From a checkpoint of a small image classifier.
Model: 0.758M parameters, 32-pixel images, arch efficientnet_v2, norm batchnorm, activation relu6, depths [4, 4, 4], widths [24, 40, 72].
Data: trained on drawn branching plants, 145000 training examples, 16.5 epochs.
Rows from block 6, named by matrix and row number. Each number is 50 + 10 x the weight over its row's rms, rounded and kept within 0 to 99. All counts start at 0. After the name is the row's rms in percent of the matrix's.
# convs0: expand 5x5 conv (model.blocks.6.convs.0.weight, 120x40x5x5), inputs 36-39, a 5x5 kernel for each
convs0.33 096:34 61 47 72 68 40 37 23 55 71 62 50 37 37 66 49 50 44 45 58 49 58 53 72 66 62 57 48 66 60 59 36 37 40 34 46 32 39 47 42 54 40 52 69 57 52 44 60 81 76 46 52 54 43 52 66 59 51 39 56 68 64 63 52 53 71 52 48 44 41 62 58 51 60 55 45 58 51 35 47 37 53 43 43 43 56 53 51 41 53 48 59 47 40 47 55 69 63 50 57
convs0.34 097:46 48 58 50 34 54 45 39 44 36 58 46 37 59 68 61 40 36 32 44 68 53 48 49 52 58 47 45 53 40 51 36 51 34 37 48 49 63 53 53 37 56 47 52 55 41 55 48 44 39 56 46 51 42 47 50 47 42 52 61 64 60 48 44 52 55 45 58 48 50 56 68 68 52 51 61 64 42 47 60 35 43 38 38 49 44 43 46 50 47 36 40 62 64 67 45 43 69 66 68
convs0.35 102:55 59 64 53 49 50 54 61 73 53 31 57 57 59 41 31 27 63 47 56 41 23 41 62 60 48 42 44 47 57 49 54 50 46 56 53 61 49 40 49 56 44 43 39 33 34 40 39 47 51 62 44 46 67 54 52 53 54 62 55 47 51 44 52 62 35 46 31 46 49 42 44 28 37 42 42 52 52 66 58 47 45 57 64 59 60 65 58 61 60 65 53 39 47 42 52 49 45 36 48
convs0.36 095:54 47 52 59 52 62 47 45 50 53 66 63 42 45 47 44 38 45 49 49 55 39 63 47 51 52 60 58 56 46 55 68 51 47 24 68 54 55 57 40 62 41 59 48 44 45 59 51 51 41 58 59 55 53 52 47 46 51 45 43 47 43 45 54 60 46 38 42 74 57 62 52 60 55 37 48 34 40 54 60 38 43 39 45 53 32 49 44 58 57 44 52 59 77 55 62 59 72 62 51
convs0.37 099:64 38 27 67 65 65 66 50 64 81 57 66 41 52 68 60 64 42 36 54 51 57 61 45 40 39 25 53 58 62 49 37 45 53 45 54 48 38 43 52 58 49 42 51 66 45 36 45 61 67 52 48 33 42 52 44 55 68 52 46 44 50 79 56 42 55 57 52 40 46 53 59 40 49 57 44 36 43 56 63 51 47 46 63 53 52 55 53 56 60 49 44 35 33 49 59 37 29 32 37
convs0.38 089:54 58 58 37 49 46 44 57 29 36 50 55 54 44 38 49 45 50 37 44 47 60 67 49 36 47 53 66 51 57 48 68 67 57 50 53 66 59 50 40 48 37 36 36 40 48 45 46 59 67 46 43 47 34 49 31 37 57 56 50 46 58 57 60 44 55 47 46 61 47 57 42 46 55 48 46 44 34 59 62 32 39 58 50 49 37 49 61 47 33 65 64 55 55 47 58 54 42 46 53
convs0.39 101:56 47 59 59 63 51 37 55 61 51 47 29 50 48 57 52 48 49 61 66 56 53 60 63 70 69 58 49 38 43 49 55 62 53 49 20 66 53 40 37 27 55 50 49 42 46 66 78 63 49 59 62 44 45 63 63 51 34 49 57 64 45 47 63 46 59 53 46 59 38 53 55 62 79 47 59 75 49 62 66 63 45 38 60 58 40 30 43 46 50 51 53 61 58 44 48 50 66 50 41
convs0.40 093:70 48 50 51 59 62 42 45 38 55 59 46 32 43 59 51 40 36 34 57 32 40 50 49 48 51 50 53 48 53 60 43 37 46 42 56 33 41 48 45 58 37 49 65 55 40 41 43 63 54 47 70 63 56 61 57 64 57 46 48 52 55 40 31 57 48 57 54 48 58 35 43 41 44 53 63 57 58 48 56 67 60 43 41 47 53 48 32 37 49 65 50 27 48 50 49 53 34 34 37
convs0.41 098:45 34 62 61 57 51 52 46 45 64 44 46 32 38 69 48 45 29 46 60 36 32 32 31 47 44 46 66 58 49 44 51 55 47 44 59 40 22 41 50 41 45 33 56 64 41 47 47 75 60 43 48 55 49 49 57 67 68 49 56 60 47 36 35 50 59 46 47 48 55 43 42 28 49 40 50 48 53 53 59 50 61 58 59 46 53 72 59 44 44 56 56 50 46 42 49 40 36 42 41
convs0.42 107:57 46 45 43 50 71 55 40 24 33 48 61 41 36 37 55 64 57 48 41 52 67 57 55 42 56 37 44 62 47 42 44 47 39 50 40 46 45 40 55 50 62 43 57 75 54 51 46 42 53 57 70 37 46 46 75 45 50 31 51 62 26 44 34 43 50 30 55 46 49 30 41 47 47 46 61 65 59 41 31 71 56 53 46 35 67 54 59 40 49 40 40 53 43 52 32 38 41 39 52
convs0.43 098:70 66 42 48 43 59 61 47 51 59 34 51 58 45 58 46 54 47 35 40 43 46 58 44 52 58 41 48 34 60 41 47 56 56 39 49 55 61 53 56 63 45 30 35 59 61 38 28 47 46 57 65 31 25 52 40 41 41 52 49 45 41 56 63 35 43 58 55 53 29 60 48 45 42 39 41 47 38 41 45 48 31 57 56 49 54 68 87 57 45 67 71 71 55 33 49 57 42 45 32
convs0.44 090:59 65 54 51 48 54 36 38 45 43 44 44 49 51 39 47 48 61 60 45 47 56 50 71 56 50 65 60 48 38 42 46 40 64 48 39 33 52 58 56 35 52 39 38 47 52 43 46 46 72 48 59 67 60 47 61 40 56 58 54 45 52 53 50 56 35 39 45 58 51 46 52 50 59 64 80 68 40 24 44 58 57 44 29 30 48 53 50 32 36 54 56 57 64 63 55 47 57 49 58
convs0.45 105:46 45 46 44 49 51 55 57 40 33 53 55 56 40 33 59 63 63 53 48 61 61 69 51 49 46 48 60 48 41 45 35 47 37 43 51 38 35 49 44 61 41 51 53 73 50 47 52 49 65 40 50 52 56 43 52 57 55 63 54 45 42 48 55 51 49 39 47 58 40 40 36 59 54 30 42 36 49 43 47 50 58 45 36 43 54 54 71 55 32 38 50 66 74 43 37 40 57 78 42
convs0.46 105:69 67 51 43 47 73 70 54 51 57 67 66 51 54 49 44 53 45 54 68 49 49 56 61 54 53 51 58 54 44 44 39 37 40 38 59 42 46 49 63 53 55 51 63 70 54 50 56 43 48 61 54 64 55 59 67 48 68 57 58 59 37 57 44 54 43 31 50 40 52 39 30 57 41 54 59 67 35 34 39 72 72 47 35 40 70 57 53 55 46 38 28 52 59 52 47 41 32 48 41
convs0.47 098:46 58 84 61 47 50 57 65 44 37 46 53 49 43 42 34 41 49 42 59 38 45 55 48 56 36 34 63 42 26 51 49 46 43 51 44 42 49 49 61 27 50 47 50 52 44 63 40 55 52 56 49 52 63 47 57 49 54 63 49 58 45 49 54 55 45 26 44 49 55 45 44 64 50 62 50 68 53 75 49 62 56 53 59 53 58 43 42 53 67 48 41 55 53 58 44 47 42 38 49
convs0.48 105:61 41 44 45 39 40 35 45 55 35 46 43 47 68 59 43 55 54 59 58 45 47 46 56 63 48 53 41 62 41 43 39 29 41 40 49 42 42 32 50 56 74 46 43 45 46 60 41 53 35 44 45 55 50 49 45 43 53 55 49 48 46 50 42 50 64 56 47 24 48 51 60 57 22 59 48 50 63 65 57 49 48 59 59 61 51 65 62 57 53 69 68 70 52 56 55 45 38 28 53
convs0.49 104:63 49 34 51 48 52 45 41 41 55 54 43 43 52 52 39 44 56 51 42 57 53 44 34 43 59 58 40 35 49 53 47 51 57 47 33 55 63 47 39 41 57 65 51 41 45 72 42 37 44 60 71 58 46 50 52 60 32 49 51 63 53 44 64 49 52 51 53 72 44 45 61 72 46 45 44 48 53 44 52 45 35 32 27 67 47 27 58 55 58 43 53 82 74 57 43 68 81 57 60
convs0.50 098:59 35 39 58 72 62 33 21 55 68 51 43 40 39 61 55 49 33 29 55 54 50 55 44 37 45 41 41 45 48 46 33 44 55 47 44 40 50 67 57 43 45 44 63 55 31 62 54 53 54 57 67 51 48 59 53 65 56 45 59 47 71 50 45 63 45 59 42 50 48 41 55 49 48 44 48 55 53 46 53 36 40 46 55 37 30 39 42 53 51 38 43 50 51 60 41 50 61 61 45
convs0.51 095:57 59 47 34 46 56 62 49 25 45 76 59 45 38 45 77 44 41 46 51 75 50 45 42 44 41 34 73 54 49 48 48 74 44 43 43 58 31 25 46 41 39 36 60 48 49 58 70 60 47 45 48 56 76 53 59 40 53 65 51 60 66 57 50 43 48 54 51 57 57 44 48 56 57 42 47 46 48 54 44 47 54 48 47 43 59 54 24 25 47 54 43 32 47 71 46 56 65 64 49
convs0.52 105:71 70 52 54 54 62 55 49 43 42 44 57 52 44 46 49 51 50 37 45 51 62 54 40 40 76 54 55 52 44 59 40 51 44 46 17 49 57 44 33 39 57 54 49 39 50 71 59 41 57 53 57 51 55 38 69 47 47 52 50 54 29 39 68 46 49 43 51 76 47 60 42 62 55 40 63 67 50 50 55 77 52 42 53 56 43 34 37 40 48 40 45 46 40 33 60 67 63 39 51
convs0.82 111:38 47 74 64 35 40 50 65 52 42 42 44 63 47 50 51 65 60 56 55 46 54 36 52 51 67 65 47 43 66 47 68 66 43 59 39 77 44 27 35 58 77 36 38 43 54 62 39 61 53 51 45 53 59 48 60 33 49 55 40 42 25 53 47 39 60 44 58 40 46 58 67 58 30 62 58 41 54 73 60 55 28 63 60 51 34 55 60 38 51 51 74 62 34 50 49 58 44 40 45
convs0.83 109:37 44 46 49 52 41 41 45 52 49 52 54 56 43 47 55 49 40 50 49 50 42 38 57 56 54 51 48 46 45 48 37 49 68 67 52 60 56 62 62 78 59 37 50 61 69 44 41 50 33 41 45 65 34 44 45 43 55 37 36 55 61 57 41 48 55 69 66 37 40 60 69 56 45 42 47 34 40 34 52 43 42 41 47 50 35 58 74 61 50 50 66 60 58 55 57 46 46 51 82
convs0.84 097:33 50 61 52 31 36 49 59 53 33 43 52 53 55 45 49 35 48 55 56 49 44 47 59 58 44 48 44 51 46 47 55 51 35 48 65 66 52 32 54 64 57 53 53 39 44 37 49 57 35 49 40 51 53 41 49 42 57 59 42 58 50 56 40 51 53 56 44 30 44 53 59 45 35 47 38 41 59 77 65 41 47 70 71 73 45 63 63 54 56 66 71 53 41 52 57 51 48 48 48
convs0.85 107:51 56 57 50 47 46 53 50 43 44 48 42 57 65 51 58 44 49 66 55 50 53 66 59 54 44 49 59 50 51 57 44 41 47 44 59 42 43 56 44 35 34 43 42 46 39 49 38 51 54 71 62 58 52 53 64 55 54 50 61 62 51 39 55 49 58 51 51 56 43 59 43 53 60 40 51 49 47 47 31 55 57 55 54 30 47 54 54 61 52 54 42 50 58 52 45 50 54 49 60
convs0.86 096:50 26 33 54 53 54 58 50 57 48 62 66 50 42 51 58 56 66 42 48 54 47 48 50 58 28 40 57 53 34 39 39 68 67 39 48 43 46 57 56 39 44 35 45 58 40 61 44 53 61 38 41 50 42 29 59 54 63 61 52 57 54 66 67 48 48 52 64 44 50 47 54 56 43 38 37 41 33 37 41 39 65 60 46 29 45 68 61 50 31 51 62 59 60 40 40 53 68 49 43
convs0.87 099:59 34 38 49 36 64 35 35 43 45 60 58 35 35 44 51 74 46 40 55 52 67 46 39 46 57 59 37 42 43 56 61 41 45 63 41 52 49 44 45 61 58 57 46 53 56 60 65 64 50 48 58 49 35 49 55 69 75 48 48 34 57 64 55 42 36 42 63 48 54 45 50 73 45 44 47 40 41 53 53 46 43 45 49 48 62 54 48 53 51 54 57 61 61 52 55 59 53 36 32
convs0.88 098:26 48 62 56 52 26 47 78 50 53 25 48 68 45 48 38 43 51 46 55 44 42 37 49 46 61 54 46 46 48 53 53 54 56 68 53 67 58 47 42 55 60 51 37 40 45 61 55 49 57 37 48 56 52 50 33 34 32 60 56 38 38 37 58 43 49 51 42 48 45 57 52 51 67 48 46 48 54 62 57 48 43 54 76 58 38 45 56 64 61 44 53 53 53 59 52 60 44 45 61
convs0.89 093:56 52 50 59 39 54 49 51 67 63 63 53 64 65 59 55 55 44 37 44 55 72 48 33 36 47 37 46 55 56 24 43 55 59 51 34 73 60 43 38 47 61 40 40 51 56 52 52 53 44 50 51 48 55 67 43 51 48 50 66 42 62 65 46 56 46 68 69 44 54 57 62 48 50 53 61 51 50 51 53 42 41 54 58 54 44 45 77 56 39 34 38 53 54 45 41 42 42 41 40
convs0.90 098:45 35 55 60 43 52 50 59 65 60 54 50 62 71 54 49 26 49 60 56 51 44 57 70 62 40 44 61 49 49 48 45 39 46 49 57 45 51 54 44 44 46 49 52 56 33 52 47 65 49 40 49 50 53 60 49 71 42 53 49 71 69 33 54 49 70 51 41 62 63 68 45 42 67 72 47 56 50 49 60 50 60 59 54 55 71 65 56 60 52 55 35 40 35 46 47 51 26 34 46
convs0.91 102:38 53 59 49 47 60 55 59 53 50 41 36 52 51 52 37 31 48 54 66 45 30 43 65 66 33 35 53 57 52 54 40 44 47 66 53 31 40 37 47 40 58 47 44 50 39 59 54 65 56 46 37 43 52 65 54 51 38 55 50 70 46 52 47 48 59 44 63 59 50 48 38 57 67 65 61 55 54 54 42 60 64 53 56 42 55 37 50 59 58 42 32 21 42 54 51 54 46 37 48
convs0.92 101:67 59 51 45 61 70 56 44 36 50 45 46 29 45 54 30 53 48 53 49 36 63 46 48 51 51 48 54 51 53 44 55 47 31 36 34 53 36 42 46 34 37 55 54 42 41 43 49 41 37 46 48 56 57 55 69 43 57 49 47 54 40 57 57 51 30 37 53 55 46 34 43 54 55 39 74 67 57 50 47 78 63 48 43 55 54 50 52 42 48 52 53 52 54 50 31 50 53 62 35
convs0.93 101:53 48 46 55 44 50 42 52 63 57 48 42 62 72 66 50 46 56 69 72 46 58 63 47 79 66 62 50 63 46 46 57 53 48 43 33 66 48 39 37 32 58 55 57 48 46 52 57 63 58 58 57 50 56 61 58 38 36 58 70 42 36 53 57 56 42 54 61 53 53 42 61 69 44 50 61 49 44 52 52 40 49 56 54 48 34 38 57 57 55 45 37 55 47 39 54 48 44 35 31
convs0.94 104:54 55 60 58 59 54 53 30 52 66 60 53 30 51 67 48 45 53 56 62 48 47 59 49 58 46 52 38 52 60 48 54 44 43 45 53 41 50 38 35 49 51 56 53 48 47 62 60 53 77 46 64 63 44 64 62 60 56 43 51 38 39 54 41 55 53 35 59 66 48 58 52 64 55 30 62 52 57 34 34 47 47 59 58 38 57 37 39 52 35 50 39 50 48 46 59 60 53 39 33